python train.py --dataset="views of escape-time and Newton fractals" --encoder_depths=[5, 5, 5] --encoder_stem="deep" --latent_channels=8 --decoder_widths=[48, 96, 192, 192] --optimizer="nadamw" --batch_size=64 --final_lr_fraction=0.01
Rows from block 10 of the encoder, named by matrix and row number. Each number is 128 + 24 x the weight over its row's rms, rounded and kept within 0 to 255. All counts start at 0.
# side20: side pointwise conv (encoder.blocks.10.side.2.0.weight, 192x224x1x1), inputs 56-111
side20.27 [130 117 134 127 140 137 151 128 133 140 134 124 125 147 125 137 115 141 131 117 140 136 124 129  85 160 158 133 112 105 125  86 107 105 133 125 160 142 104 193 255 139 149 109 156 132 141 131 131 132 122 127 134 119 128 128]
side20.28 [ 94 134 119 118 103 111 126 127 139 131 139 141 127 132 181 147 116 138 108 143 148  99 145 131 154  83 102 124 143 123  75 133 155 123 105 101 108 125 145 148  77 145 153 107 124 122 155 126 117 128 126 124 141 169 108 131]
side20.29 [124 137 129 132 141 123 127 131 136 132 128 123 126 143 106 141  91 113 100 126 141 149 116 132  79 151 145 139 120 115 124  90 121 108 129 125 127 134 117 176 255 121 161 118 153 128 131 138 118 123 123 129 130 115 125 129]
side20.30 [ 99 140 127 131 115 105 124 133 124 119 141 113 112 151  92 128  92 120  78 128 133 133 120 133 164 104 142 110  95 120 110 116 122 128 110 106 126 126 171 167  53 146 168 122 149 115 163 135 113 126 132 123 143 150 126 134]
side20.31 [134 126 109 138 135 141 106 124 112 109 118 175 100 132 134 177 140 139 119 124 120 133 128 126 239 112 107 123 124 123  81 109 130 142  97 135 136 141 141 134  95 131 113 140 165 139 120 129 114 128 121 117 129 134 136 118]
side20.32 [ 91 125 117 126 128 117 106 120 112 137 129 165 112 146 160 120 137 131  92 139 136  68 156 138 132  95  54 116 114 140 109 126 140 124  67 105 124 132 150 136  86 134 129 117 138 131 131 131 119 130 136 125 116 153 128 116]
side20.33 [163 118 135 116 147 134 132 122 115 138 120  93 147 146 105  90 129 138 122 118 125 154 114 120 145 153 170 137 105 121 155 141 122 131 116 145 140 124 186 109  76 118 165 149 124 130 143 125 126 127 133 122 120  94 139 134]
side20.34 [ 92 112 122 109 157 110 126 120 133 135 109 131 171 109  69 134 121 132 129 116 116 155 141 130  29 148 146 122 101 131 146  98 146 118 122 112 122 146 125 151 163 114 170 132 162 127 148 125 140 122 124 124 137 144 151 133]
side20.35 [118 127 117 145 127 141 131 130 141 113 134 130 122 142 129 149 123 126 134 128 143 106 120 130 101 150 151 128 132 123  94 101 127 128 134 122 126 125 111 147 255 122 116 103 151 119 138 129 124 130 127 129 136 122 132 126]
side20.36 [175 149 134 145 125 136 141 126 124 131 121 144 145 116  91 161 190 115 145 126 124 107 131 127 120 160 136 160 130 121 121 117 164 139 149 158 130 138 108 143 149 140  83 132  97 127 127 133 254 144 124 130 121 135 135 130]
side20.37 [163 117 130 143 144 125 134 139 104 110 139 106  94 159 112 157 139 128 112 103 116 106 120 131 180 150 151 133 133 131 128 104 137 146 151 138 149 130 175 142  42 138 111 129 153 124 159 125 126 123 122 128 129  98 146 135]
side20.38 [ 73 131 134 115 142 112 135 125 123 133 138  85 120 134  78 100  93 125  83 116 138 176 124 122 139 112 133  94  82 120 146 143  85 130 135 118 137 127 150 157  93 120 180 144 112 119 124 127 132 127 122 137 145 142 133 133]
side20.39 [116 131 153 134 154 156 137 125 133 133 123 123 222 118  89 102 140 144 159 109 125  91 159 124  52 150 169 139 128 125 142 129 145 148 115 128 118 139 147 134 169 126 133 120 111 112 136 135 131 135 129 126 130 133 153 133]
side20.40 [115 113 126 150 129 112 133 137 113 106 143 110  90 170  90 133 111 127  96 120 128 128  96 141 163 124 155 113 106 127 111 100 118 129 140 108 129 128 164 149  62 138 148 125 150 125 165 131 126 129 121 129 139 134 139 126]
side20.41 [132 121 122 134 137 129 108 131 110 111 104 139  85 136 116 157 129 127 116 134 125 156  92 120 214 158 164 114  82 122 133  96 151 149 100 120 127 133 151 124  81 128 156 129 156 145 101 133 126 124 124 125 134 138 136 124]
side20.42 [ 67 106 122 126 169 130 140 131 128 133 104 128 107 127 128 120  67 131 100 134 164 134  88 131 129 107 145 126 103 122 147 139 123 130 171 118 141 119 128 118 135 132 168 129 135 131  97 141  84 121 122 132 155 121 117 132]
side20.43 [168 145 138 136 128 146 145 126 123 123 156 126 157  96 168 106 207 112 217  98 146  89 117 128 119 147 151 180 168 132 167 120 137 135 146 145 149 124 147 125 108 138  79 153 136 107 130 126 151 130 124 132 120  92 124 128]
side20.44 [155 122 116 149 109 131 121 135 121 120 123 135 101 136 122 158 155 145 157 126 126 130 144 128 139 142 122 163 135 132 105 114 131 122 130 131 114 134  91  87 188 120  86 123 129 137 139 123 162 145 114 132 114 127 128 131]
side20.45 [158 142 131 133 120 141 140 124 125 118 140 144 138 123 107 140 165 143 150 122 129 138 123 139  96 161 153 149 129 125 135  73 135 118 120 141 135 139  88 137 239 123 122 128 121 130 123 122 151 122 127 118 129 132 143 136]
side20.46 [123 101 123 115 142 126 113 124 104 136  97 142  90 155 102 140 115 135 111 128 120 150  82 130 186 140 161 140  84 130 163 113 152 117 115 139 142 127 151 124  80 117 175 129 132 136 106 123 122 130 124 119 126 113 144 130]
side20.47 [159 111 121 143 157 134 145 134 112 117 103  99 106 156 116 148 129 146 134 118 127  95 112 124 163 161 157 121 154 127 134  93 161 147 191 141 138 126 167 134  53 134  99 131 134 142 126 126 146 136 127 114 137 111 141 135]
side20.48 [111 141 120 109 126 133  98 119 172 136 197 121 156 133 127  69  96  89 128 120 142 123 144 128 121 138  88 161 126 120 154 102 163 119 162 127 118 140 111 176 144 133 103 113 141 127 147 125 118 137 135 120 109 135 129 134]
side20.49 [105 124 120 115 155 125 117 115 105 127 194 160 156 143 161 132  68 104 146 120 110 163 133 126 149 121 115 131 119 133 143 106 160 121 155 134 119 137 130 146 142 134 113 120 153 119 120 123 124 126 128 125 122 132 132 115]
side20.50 [145 106 136 127  90 121 107 123 112 130 130 132 157 143 147  97  84 125 153 139 128 103 121 140 125 117 128 131 143 137 148 124 138 130 120 136 130 111 151 118 137 136 122 110 110 144 131 128  79 121 126 125 115 111 115 125]
side20.51 [145 125 107 121 106 142 165 135 169 123 124 103 126 104 127  94 153 148 106 115 123  77 152 130 136 105 106 114 213 128 119 147 145 141 203 126 162 128 130 122 146 131 114 117 132 129 141 130 111 128 111 128 151 133 123 149]
side20.52 [119 134 117 136 120 121 101 132  61 124 121 122  93 152 147 181 107 125 169 130 131 143 158 121 123 119 164 139 184 123 120 116 118 135  84 148 118 138 151  75 146 133 130 126 135 129 114 121 184 144 127 129 123 128 130 127]
side20.53 [105 124 134 114 183  98 109 122 238 131 148 120 153 122  82 140 119 113  97 145 137 118 124 133 111  99 114 142  42 121 143  93 151 139  75 118 117 123 156 194 121 128 137 128 138 112 132 124 118 123 140 125 129 132 116 129]
side20.54 [119 121 119 130 140 132 137 133 221 117  96 118 162 101 107 124  97 164 119 128 150 140 155 127 135 143 157 135 183 127  91 148  99 139 104 122 138 123 138  93 134 134 156 111 117 131 150 129 119 120 129 134 136 121 127 130]
side20.55 [140 138 141 132 151 105 139 140 163 117 113  76 127 146 125  87 125 117  97 131 113 134 143 128 128  79  78 136 111 139 161 148 103 151  96 143 135 127 122 145 138 131 129 143 143 122 144 129 127 134 123 123 122  91 122 126]
side20.56 [138 134 146 123 153 126 144 126  90 118 137 158 111 105 166 160 151 152 176 134  82  99 143 123 232 131 118 190  97 129 132 146 152 135 126 112 157 135 143 152 141 139 121 135 102 140 144 136 122 114 124 117 116 127 127 127]
side20.57 [107 127 141 139 111 170 119 138 173 129 133 142 170 111 124 100 146 125 109 146  79  93 157 143 161 121 112 187 125 123 119 110 104 144 122 121 118 125 132 117 175 144 146 133 123 130 123 132 132 147 142 127 121 137 122 127]
side20.58 [150 137 133 125 192 143 114 119 147 131 178 162 158 133 125 108  79 104 115 130 129 148 134 137 127 132 119 127  73 129 150 115 130 137 154 119 114 132 115 158 131 126 113 122 165 142 144 138 114 123 124 134  99 152 150 128]
side20.59 [179 123 107 140 104 148 137 138 182 140 151 103 162  90 113 100 157 138 131 128 106 102 191 131 144 110 133 226 152 126 128 138 142 140 135 134 125 114 114 135 142 130 157 129 128 124 135 128 109 129 112 139 131 101 120 132]
side20.60 [192 109 141 123 120 151 141 132 134 144 117 142 147 134 152 107 178 127 132 146  72  94 161 133 148 123 137 216 115 131 121  99 148 134 132 126 139 124 106 152 158 119 145 151 186 147 138 127 129 135 136 130 112 103 130 125]
side20.61 [ 59 122 115 121 110 136 145 132  93 129  74 132  99 131 169 149 105 146 105 119 101 106 179 121 150 131 105 106 172 116 101 144 120 106 134 115 162 134 121 121 150 120 105 118  97 125 131 121 150 129 122 132 141 142 133 148]
side20.62 [ 57 131 136 125 156 128 117 128   9 129 134 126  86 149 175 113  94 139 166 124 127 117 159 126 154 119  95 142 167 124 118 157 103 129 121 130 104 135 129 114 129 143 110 109 127 124 125 145 165 133 113 122 114 132 116 131]
side20.63 [146 121 125 133 152 132 144 142 123 138 121 129 132 139  66 131 192 140 156 106 133 112 103 128 119 145 169 144 130 133 145 110 174 133 155 140 139 140 154 116 132 126 133 130 157 138 138 127 235 125 124 128 128 102 126 128]
side20.64 [ 93 113 142 127 148 129 132 141  94 121 125 105 120 172 153 108 158 148 165 119 128 100 119 125 141  97 142 152 129 126 144 129 121 128 141 127 159 131 145 100 124 142 133 121 146 115 126 121 177 121 116 119 138 110 118 122]
side20.65 [135 127 103 130  75 160 136 137 174 135 137 126 173  84  86 113 122 127 132 122 122 108 172 124 142 137 123 193 208 121 118 116 134 128 183 134 118 127 123 125 127 145 133 111 125 106 138 120 131 134 111 124 140 105 108 145]
side20.66 [112 136 115 127 169 138 120 120 120 123 182 143 145 131 131 123  61 101 135 115 133 139 132 128 134 121 118 109 101 127 132 105 142 119 166 120 117 141 124 163 142 121 108 108 154 126 124 131 131 127 128 130 113 161 136 137]
side20.67 [156 115 127 136 137 132 115 131  35 119  94 130 104 122 164 193 129 134 154 119  99  98 196 139 185 145 156 150 149 127  98 115 155 123 110 135 145 141 147 110 146 132 105 124  99 127 121 120 133 124 117 122 125 128 136 131]
side20.68 [ 34 120 131 124  78 136 124 135 142 126 111 135 127 117  86 126  95 140 144 116 154 134  77 121 134 151 140 118 201 131 118 137 106 144 163 129 122 132 119  67 135 153 116 123  92 118 132 131 145 143 121 120 145 116 125 139]
side20.69 [127 131 131 116 144 133 108 124 153 141 179 152 165 135 125  97  58  99 114 131 128 151 126 128 128 133  97 146 123 127 147 105 168 118 147 124 115 132 110 156 150 120 109 116 154 134 145 129 129 116 133 129 121 137 122 130]
side20.70 [104 138 108 127 103 132 140 133 107 125 150 132 120 163 119 166 182 137 158 118 107 192 129 123 114 153 124 126 164 130 169 104 124 129 122 153 128 137 132  98 131 129 133 138 124 125 116 120 226 149 134 138 136 106 128 131]
side20.71 [123 131 148 140 200 128 150 138 117 104  68 150  98 109 140 165 155 145 112 124 114  95 117 131 153 146  80 144 116 132 129 129 109 141 136 126 177 132 117 158  99 118 103 137  99 140 131 133  67 126 129 125 120 106 135 114]
side20.72 [ 85 130 126 115 144 141 152 130 108 123 171 138  75 140 172 113 154 111 168 132  57  80 141 118 160 115  84 127 151 126 124 107 131 124 186 111 126 127 105 145 135 117 102 110 158 140 124 125  94 128 112 127 126 123 129 132]
side20.73 [ 91 127 133 111 139 107  97 127 156 125 167 115 162 137 123  64  72 101  80 140 112 143 150 136 138  81  93 176  97 129 161  82 131 131 120 124 128 123 159 174 135 128 150 121 147 112 159 133 130 131 121 130 110 138 104 131]
side20.74 [ 81 133 137 147 120 145 134 144 125 129 141 139 149 134 115 153 102 136 132 120 124  93  94 131 122 151 143 136 132 126 142 118  81 139 137 117  97 123 123 142 144 131 130 126  88 135 142 126 114 142 138 131 133 121 117 124]
side20.75 [227 125 124 127 122 125 148 137 132 131 121  81 143 125  95 133 153 137 127 123 110  96 148 136 106 123 178 170 137 129 132 125 140 135 183 133 137 125 147 134 142 134 134 146 118 132 122 131 100 125 104 137 143  99 129 135]
side20.76 [151 113 135 131  79 158 145 136 128 131 104 149 143 113 160 137 170 146 122 156  90  94 147 128 164 156 154 214  97 127 132 106 137 136 131 130 147 134 117 153 158 120 158 131 158 130 139 129 131 124 129 125 134 100 126 124]
side20.77 [118 129 134 137  92 112 155 140 121 115 131 145 133  94 133 178 107 157 115 138 130 112 104 129 128 131 227 130 182 114 124 142  74 142 160 119 168 136 154 118 142 134 142 131 124 123 123 126 123 126 124 129 172 164 120 133]
side20.78 [ 25 128 111 109  89 134 120 137 149 137 140 119  95 148  79 116 115 139 114 122 155 117 126 125 133 125  73 171 129 112 140 134 159 118 135 117 153 127 123 145 131 143 130 126 101 112  99 128 121 142 123 131 149 105 112 134]
side20.79 [157 118 144 132 169  95 112 118 120 134 121 156 157 111  98 112 102 117  76 144 116 124 100 134 122 107 127 163  76 126 128  86 187 133  99 129  86 127 165 191 116 126 131 127 133 145 110 132 145 116 138 119 106 122 122 135]
side20.80 [ 50 127 131 120 159 144 135 130  60 127 109 143 106 134 178 139 119 155  87 117 105  95 174 127 203 112  99  91 144 116  98 141 132 133  91 112 144 131 105 160 127 128 125 129  72 125 115 131 130 145 107 121 148 152 120 133]
side20.81 [138 148 111 125 167 126 111 128  68 122  88 130 100 132 136 118 138 158 196 127 130 101 116 129 156 113 114 127 113 131 113 142  95 123  95 121 174 132 160  89 120 135 151 111 152 122  97 123 195 117 131 120 102 145 133 131]
side20.82 [104 124 105 118 166 128 117 125 113 144 134 162 140 106 175 147 132 108 124 132 113  81 138 135 139 123 119 114  78 134  93 128 218 112  85 107 104 125 134 178 134 117 141 126  76 154 126 122  88 125 131 132 124 135 127 120]
side20.83 [ 67 120 132 141 165 111 126 120 129 122 106 126 130 144  95 117 103 102 152 130 132  83 106 136 121 163 124  97  80 130 112  83  82 137 148 118  90 132  62 153 153 121 104 143  91 121 103 130  92 135 134 137 131 110 135 126]
side20.84 [202 126 126 136 120 135 131 127 114 135 122 131 123 122 105 172 188 141 143 124 116 181 123 119 110 138 166 130 150 133 161 101 145 131 116 145 132 125 156  99 138 130 147 142 123 144 110 128 245 128 128 131 124 136 133 128]
side20.85 [166 116 110 151 167 129 136 134 111 138 136 143 130 152 105 134 198 148 162 121 126 133 111 141 128 140 168 141 155 141 132  89 140 135 152 126 157 128 183 126 114 123 142 130 169 143 128 128 249 129 129 131 127 117 132 132]
side20.86 [205 100 130 138 155 134 142 129 114 147 120 138 130 128  89 126 196 158 153 110 117 126 122 131 121 136 169 148 160 139 137 118 191 126 146 145 170 119 190 114 122 120 147 145 165 143 142 128 221 113 130 137 128 115 145 127]
side20.87 [ 69 129 141 117 155 134 107 128  59 120 114 119  89 144 167  93 100 137 156 121 118  99 148 132 156 100  79 171 141 121 136 165  98 137 164 121 127 121 124  94 128 137 135 126 139 131 119 133 155 134 121 116 106 112 117 129]
side20.88 [109 133 120 127 143 114 103 133  68 124 129 126 118 168 155 129 162 135 177 121 114 167 107 129 134 119 146 115 174 133 157 139  93 136 139 139 107 122 168  89 128 134 116 116 150 126 122 127 232 129 122 128 118 139 126 124]
side20.89 [ 61 120 145 113 151 118 136 129 118 133 152 167  94 120 174 135 151 146 109 152  55  87 143 135 178  50 120 155  79 134 110 145 105 123  86 103 153 126 168 187 142 117 161 129 125 146 146 119 109 114 130 127 146 137 125 124]
side20.90 [ 40 134 137 127 132 128 104 116 112 126 157 105 122 167 117  97  98 114 126 140 122 148 122 124 139  98 109 157  41 132 127 108 159 141  66 120 101 126 146 172 133 119 126 132 129 119  97 135 123 138 140 119 131 124 127 130]
side20.91 [161 119 126 134 116 160 156 126 128 116 105 130  86  97 156 130 164 146  98 129 101  79 158 127 141 102 112 145 111 123 119 177 129 114 118 117 182 133 164 138 149 123 131 130 152 148 107 128  84 115 125 139 137 130 134 129]
side20.92 [ 83 129 112 132 133 157 141 134 118 120 125 177 119 118 147 177 116 133 181 109  86 115 142 134 172 179 129 159 167 124 116 112 145 130 204 123 116 139 109 112 133 120 104 124 135 136 107 125  89 126 121 133 150 106 156 123]
side20.93 [113 145 108 125 134 129 110 124 157 124 188 114 166 128  88 108  72 102 145 125 142 137 131 125 117 131 112 101 128 117 142 118 137 123 171 118 105 130  96 147 151 143 129 115 142 120 123 129 115 135 114 124 118 143 124 131]
side20.94 [132 118 156 131 130 152 124 133 129 133 150 124 150 142 107 138 171 111 137 151 170 136  49 125 105 160 134 168  79 125 141  99 157 126 158 142 123 144 105 201 121 129 115 154 150 134 122 129 138 123 116 134 119 110 138 122]
side20.95 [172 133 144 123 124 141 135 131 109 121 103 135 121  99 139 128  85 131  84 128 163 118 145 124 123 151 170 139 108 120 134 114 175 145  67 140 134 135 142 122 173 118 125 138  60 148 138 136 114 123 128 138 139 133 121 131]
side20.96 [124 127 132 119 120 118 118 132 126 117  91 126 131 119 166 119 137 142  99 142 143 120 160 130 148  75  92  69 119 121 141 129 120 130  63 116 133 119 112 114 109 126 137 130 103 138 114 140 141 133 126 142 132 128 129 128]
side20.97 [149 132 138 126 104 122 120 119 113 134 114 143 189  93 177 114 140 140 121 141 143 114 195 135 170 122 137 203 116 137 140 128 128 129  73 141 136 128 134 141 136 142 138 137  70 133 124 126 114 113 143 127 117  97 136 114]
side20.98 [105 110 120 131  74 116 139 126 116 113 150 108 129 115 164 130 181 121 189 122 100  78 184 124 116  92  89 148 138 129  67 112 161 152 172 129 120 131 106 146 153 119 111 137 132 140 128 131 107 135 124 129 142 146 122 117]
side20.99 [152 102 129 133 133 128 114 124 116 120 124 157 120 122  88 153 104 134 148 114 128 129  87 134 122 152 158 116 108 139 121  98 115 120 104 118  98 129 129  99 144 125 174 128 174 168 139 127 122 131 127 122 113 107 131 129]
side20.100 [122 113 130 110 106 111 125 119 116 115 110 131 146 127 139  68 177 146 132 144 149 108 105 135 146 124 124  91  67 134 140 142 135 128 106 125  75 123  83 116 155 122 135 134 172 113 108 131 122 146 121 132 120 122 117 124]
side20.101 [157 120 128 140 111 136 119 129 129 114 126 117 152  84  74 166 131 123 115 118 152 106 129 124 129 133 162  46 155 133 103 120 129 145 186 126 123 132 113 153 136 134 120 125 132 126 105 132 122 134 121 130 157 154 134 135]
side20.102 [148 148 123 134 151 147 137 125 118 130 137 122 125 154 119 140 195 133 165 123 123 124 116 129 152 128 106 110 126 131 124 114 148 133 129 135 125 133 172 121 137 142 120 136 151 113 121 132 190 136 128 125 130 139 121 125]
side20.103 [180 135 120 134 133 148 114 121 125 123 129  99 158  97 102 118 135 127 119 120 108 140 111 130 145 114 133  76 149 135 162 149  95 135 123 134 136 127 131 140 122 141 116 139 163 118 109 124 128 136 130 125 142 145 131 130]
side20.104 [193 121 135 138 125 134 139 123 161 135 147 130 149 133 128 134 200 125 141 113 119  71 142 121 135 137 155 161 118 132  73 131 163 147 178 134 156 133 115 162 173 133 120 139 152 117 127 129  48 139 129 119 135 109 135 122]
side20.105 [107 134 113 142  98 129 133 145 144 131 153 113 138 123 109 129 152 149 118 128 148 111 143 130 131 128 152 111 137 121 100 132 169 144 149 136 126 120  96 137 146 142 162 135 125 122 116 131 132 127 121 124 174 126 142 132]
side20.106 [ 86 132 126 119 127 144 102 124 133 124 117 120 170 111 157 122  92 116  82 133 166 138 157 132 136 155 181 228 102 122 133 142 150 137  63 130 127 126 125 164 133 134 154 139 102 124 138 126 131 134 128 122 137 126 131 129]
side20.107 [113 130 122 121 162 141 140 114 113 152 152 129 116 164 131 136 193 138 164 107 128 115 117 120 135 152 122 126 145 122  95 112 160 116 130 146 126 132 160 121 134 132 119 121 146 110 131 124 208 134 121 128 120 120 127 121]
side20.108 [158 112 135 138 162 135 120 136 106 126 114 154  88 135 156 150  88 127 165 127 134 154  83 137 143 139 130 131 136 138 133 110 108 120  86 117 116 122 131  83 133 121 150 154 142 164 136 128 120 109 122 128 123 106 134 127]
side20.109 [185 110 146 125 156 123 142 135 151 126 140 140 154 144 152 118 190 130 150 151  98  90 149 134 131 148 138 170 109 135  91 128 144 136 137 142 153 137 149 125 158 113 132 151 154 136 144 131  72 129 145 131 112 115 126 118]
side20.110 [ 99 101 148 116  99 130 149 128 134 135 115 124 110 124 127 131  99 137 113 141  85 105 135 134  96 147 164 120 129 133 181 101 104 150 148 124  99 122 114 155 156 127 141 139  79 124 101 124 171 138 119 137 142 136 122 129]
side20.111 [171 118 135 145 136 119 130 118 135 131 137 146 129  98 122 162 185 113 118 114  91  69 163 116 162 138 147 124 142 131  52 109 145 139 180 151 154 130 125 162 166 121 123 145 141 140 127 131  61 126 122 129 132 124 132 124]
side20.112 [140 115 120 135 157 140 112 119 118 133 109 167 189 108  98 158  97 109 143  97 173 123 123 131 124 137 156 142  95 137 129 146 113 128 178 116 154 130 144 148 129 135 144 129 191 134 118 111 177 132 134 128 125 149 141 109]
side20.113 [143 117 136 133 133 144 119 121 124 134 116 142 160 127 106 149 136 113 116 124 152 131 118 142 135 147 139 223 102 124 136 113 189 135  73 138 160 136 181 166 114 134 111 140 122 136 109 128 130 124 130 131 123  99 126 125]
side20.114 [117 144 150 127 180 145 123 122 146 113 121 122 189  88  89 155 159 128 113 132 154 104 141 140 147 144 180  60 109 134 162 162 124 142  83 146 126 146 171 175 159 136 147 146 146 114 160 121 111 144 141 121 106 140 135 126]
side20.115 [188 112 138 130 109 114 127 114 140 140 154 126 147 138 155  88 215 135 145 131  88  48 173 138 146 128 126 147 114 126  92 129 142 140 151 131 146 119 130 145 154 131 118 139 125 108 137 135  52 135 128 128 113 110 120 130]
side20.116 [140 104 132 128  95 131 149 127 120 119  78 134 105  98 134 124 157 150 114 133 158  66 132 128 148 146 115 134 105 138 120 118 111 141 122 131 143 129 123 100 127 116 135 120 175 140 124 129 128 130 129 135 119 110 140 123]
side20.117 [180 124 121 146 112 140 132 126 108 110 141  99 159  95 119 156 164 137 156 127 101 115 114 131 134  97 140  86 145 127 119 119  98 138 133 116 113 127 108 152 136 136 120 135 143 142 103 131 134 132 128 131 140 152 135 127]
side20.118 [157 106 117 130  67 119 121 116 116 117 106 127 159 110 136  95 159 132 145 140 169  97  93 131 116 135 145 145  62 135 133 111 145 133  91 136 100 121  86  80 153 127 142 132 154 141 111 132 152 128 133 130 117 127 136 120]
side20.119 [187 131 128 138 144 118 124 129 154 130 147 125 156 106 111 135 179 132 129 128 100  77 137 135 139 157 195 130 112 130  67 122 138 145 162 144 162 124 144 146 160 130 133 148 143 118 128 137  67 132 142 135 124 119 143 126]
side20.120 [147 124 124 134  71 117 138 131 122 126 134 127 125 109 101 118 154 144 109 127  87  91 113 126  90  92  97 112 109 127 136 111 116 125 107 116 117 119  94 182 159 122 130 140 132 130 143 125 149 125 117 137 152 147 129 134]
side20.121 [150 133 132 129  86 155 119 124 125 126 123 115 110  82 109 111 154 124 146 120 157 113 100 111 150 128 118  67 119 111  97 132 122 132 119 127 130 150 102 141 132 136 120 122 118 135 100 137 211 134 144 135 133 129 119 130]
side20.122 [121 124 129 133 122 150 119 123 105 127 160 104 135 110 169  96 145 114 114 111 129  93 135 122 135  80  80  97 132 134 129 154 121 156 122 142 154 121 148 116 126 119 132 144 120 131 133 127  81 125 123 132 122 140 119 120]
side20.123 [162 108 144 129 169 138 134 126 124 113 125 100 145 146 150  90 182 131 149 127  47  90 151 138 127 118 127 113 144 134 104 118  90 137 167 147  90 139  83 128 157 125 104 122 134 121 110 134  92 132 130 121 121 125 129 123]
side20.124 [102 127 123 121 176 146 132 117 120 146 160 145 106 144 141 127 191 132 117 109 123 126 158 134 134 160 138 178  85 127 111  91 160 122 119 127 166 146 169 156 114 128 106 132 165 128 109 131 229 120 141 132 117 116 140 131]
side20.125 [171 133 146 127 188 128 124 119 183 141 129 158 179 133 102 157 151 119  98 140 141 133 142 132  44 139 121 196  53 122 114  95 122 124  78 100 124 138 128 178 128 133 140 152 159 126 127 128 144 126 142 123 113 146 130 127]
side20.126 [ 97 118 130 130 109 108 146 123 128 126 144 121 158 104 101  99 152 133 155 137 110  87 126 125  81 111  98 143 106 140 117  86 113 126 132 122  81 122  80 170 158 120 143 136 129 140 135 129 137 123 126 125 144 113 131 129]
side20.127 [159 146 126 111 146 129 117 122 181 156 130 118 157 123  74  83 151 131  58 102 155 102 163 132  72 114 124  89 100 120 124 163 135 133 124 139 147 130 128 152 112 153 148 132 149 101 127 129 130 148 132 116 135 137 115 127]
side20.128 [114 127 130 117 142 133 135 116 120 138 108 129 128 156 164 126 151 143 151 135 126 138 119 111 146 106 116 105 134 120 114 101 131 113 119 134 102 120 141 128 131 135 139 126 115 117 119 120 157 132 128 133 113 140 127 127]
side20.129 [107 112 139 105 183 119 133 139 105 126 127 139 103 150 147 133 109 128 106 139 113 144 131 128 149 127 115 153 104 140 129 131 127 125 115 132 129 139 113 142 150 119 166 150 122 144 154 133 103 136 139 123 128 130 132 120]
side20.130 [131 115 118 126 133 124 144 122  99 127 149 129 133 165 151 133 197 138 151 134 123 137 105 120 137 126 117  95 106 121 110  87 141 123 130 133 135 118 128 130 112 118 144 121 148 127 106 134 234 129 122 121 129 142 125 129]
side20.131 [162 143 128 122 127 125 127 127 164 142 144 140 171 124 121  92 167 118 108  99 154  94 148 133  89 120 127 126 105 123 101 161 156 124 150 146 158 134 132 156 134 143 127 125 165 110 132 121 117 146 132 118 138 133 105 131]
side20.132 [140 140 123 152 152 142 125 117 109 119 143 127 148 119  92 151 208 131 137 120 126 117 101 122 140 130 114 128 132 116 102 113 160 127  98 131 151 131 143 139 134 138 116 145 135 132 120 143 238 144 132 130 113 124 111 123]
side20.133 [114 116 115 128  89 120 142 128 123 121 142 114 143 121 123 108 158 142 160 123 106  78 123 127  99  99  84 128 125 143  98 101 123 132 127 122 103 121  78 170 147 118 139 132 128 139 147 130 134 127 122 135 146 134 120 138]
side20.134 [102 103 130 126 147 129 122 137 115 132 124 141 118 159 159 155 165 126 160 137 115 135 112 123 133 130 123 109 105 121  89  86 127 133 138 128 106 133 149 130 144 135 138 124 141 130 123 125 219 128 124 132 121 126 130 129]
side20.135 [157 128 117 128  76 116 131 121 155 144 165 131 126 121 146  75 191 126 144 121 120  83 172 126 100 134 100 192 120 127  85 121 173 143 151 132 129 122 124 160 151 123 128 132 150 118 130 123 100 127 127 123 144 123 125 115]
side20.136 [142 140 128 128 112 142 114 117 129 141 119 135 153 111  97 179 117 115 129 106 156 127 153 134 142 143 115 126 131 103 132 159 141 126 106 112 196 128 162 174 136 146 123 128 149 150 134 123 120 129 132 127 137 135 116 118]
side20.137 [ 92 126 135 118 126 123 122 134 122 119 150 141 132 172 118 107  99 122 155 116 109 130 153 135 122 139  85 175 147 143 105 111 157 137 186 132  91 120 127  98 127 108 118 128 144 125 136 128 146 124 118 123 126 117 132 129]
side20.138 [204 127 134 141 134 124 122 130 164 127 155  97 170 101 104  93 169 128 113 127 135  85 146 128 112 147 153 135 110 126  62 136 151 140 138 134 149 127 111 145 151 141 144 136 151 118 128 134  83 135 128 125 149 139 126 126]
side20.139 [150 113 134 135 133 114 139 132 113 129  83 135 108 125 143 108 130 145 147 135 115 115 123 133 136 127 105 116 100 140 128 108 113 139 102 140 114 119  97 109 143 117 153 126 120 145 123 133  94 128 132 129 119 103 142 121]
side20.140 [196 101 125 112  84 119 139 122 128 133 142 131  92 144 178  63 211 135 168 133  99  90 188 124 108 123  87 171 132 134 107 124 152 151 149 129 125 127  88 130 164 110 127 128 124 140 121 129  89 126 135 131 139 120 120 121]
side20.141 [192 144 142 108 184 126 117 127 147 145 137 116 169 138  97  86 148 115 111 122 131  86 119 137  41 113 123 172 117 121 145 145  95 130 149 130 134 136 112 163 128 138 142 127 177 117 135 131 142 132 121 111 115 125 109 115]
side20.142 [120 125 140 126  70 131 127 122 107 129 128 179 111 124 187 127 152 112 155 107 126  95 205 125 145 139  73 146 155 125 121 126 137 140 138 129 142 134 112 147 162 130  82 130  85 127 152 123 125 122 120 127 141 149 129 129]
side20.143 [ 29 117 123 114 108 119 111 132 117 129 111 152 120 154 174 135  96 119 105 116 123 138 145 120 129 116 110 129 122 141  72 121 138 122 127 122  96 125 128 104 129 130 119 116  98 123 145 124 145 129 138 132 134 138 134 120]
side20.144 [151 123 149 135 146 117 130 123 121 122  78 146 131  93 131 152 179 143  88 145 179  94 150 132 165 128  88  90 106 131 156 127 136 146  90 136 156 128 116 137 125 115 126 132 135 153 118 134 123 136 132 143 110 111 129 125]
side20.145 [143 114 125 134 176 112 125 133 113 138 122 146  97 135 144 159 121 108 143 123 131  96 102 135 138 141 145 109  95 137 105 110 119 129 147 134 135 132 123 134 135 127 142 129 121 132 133 120 101 128 130 133 121 104 126 119]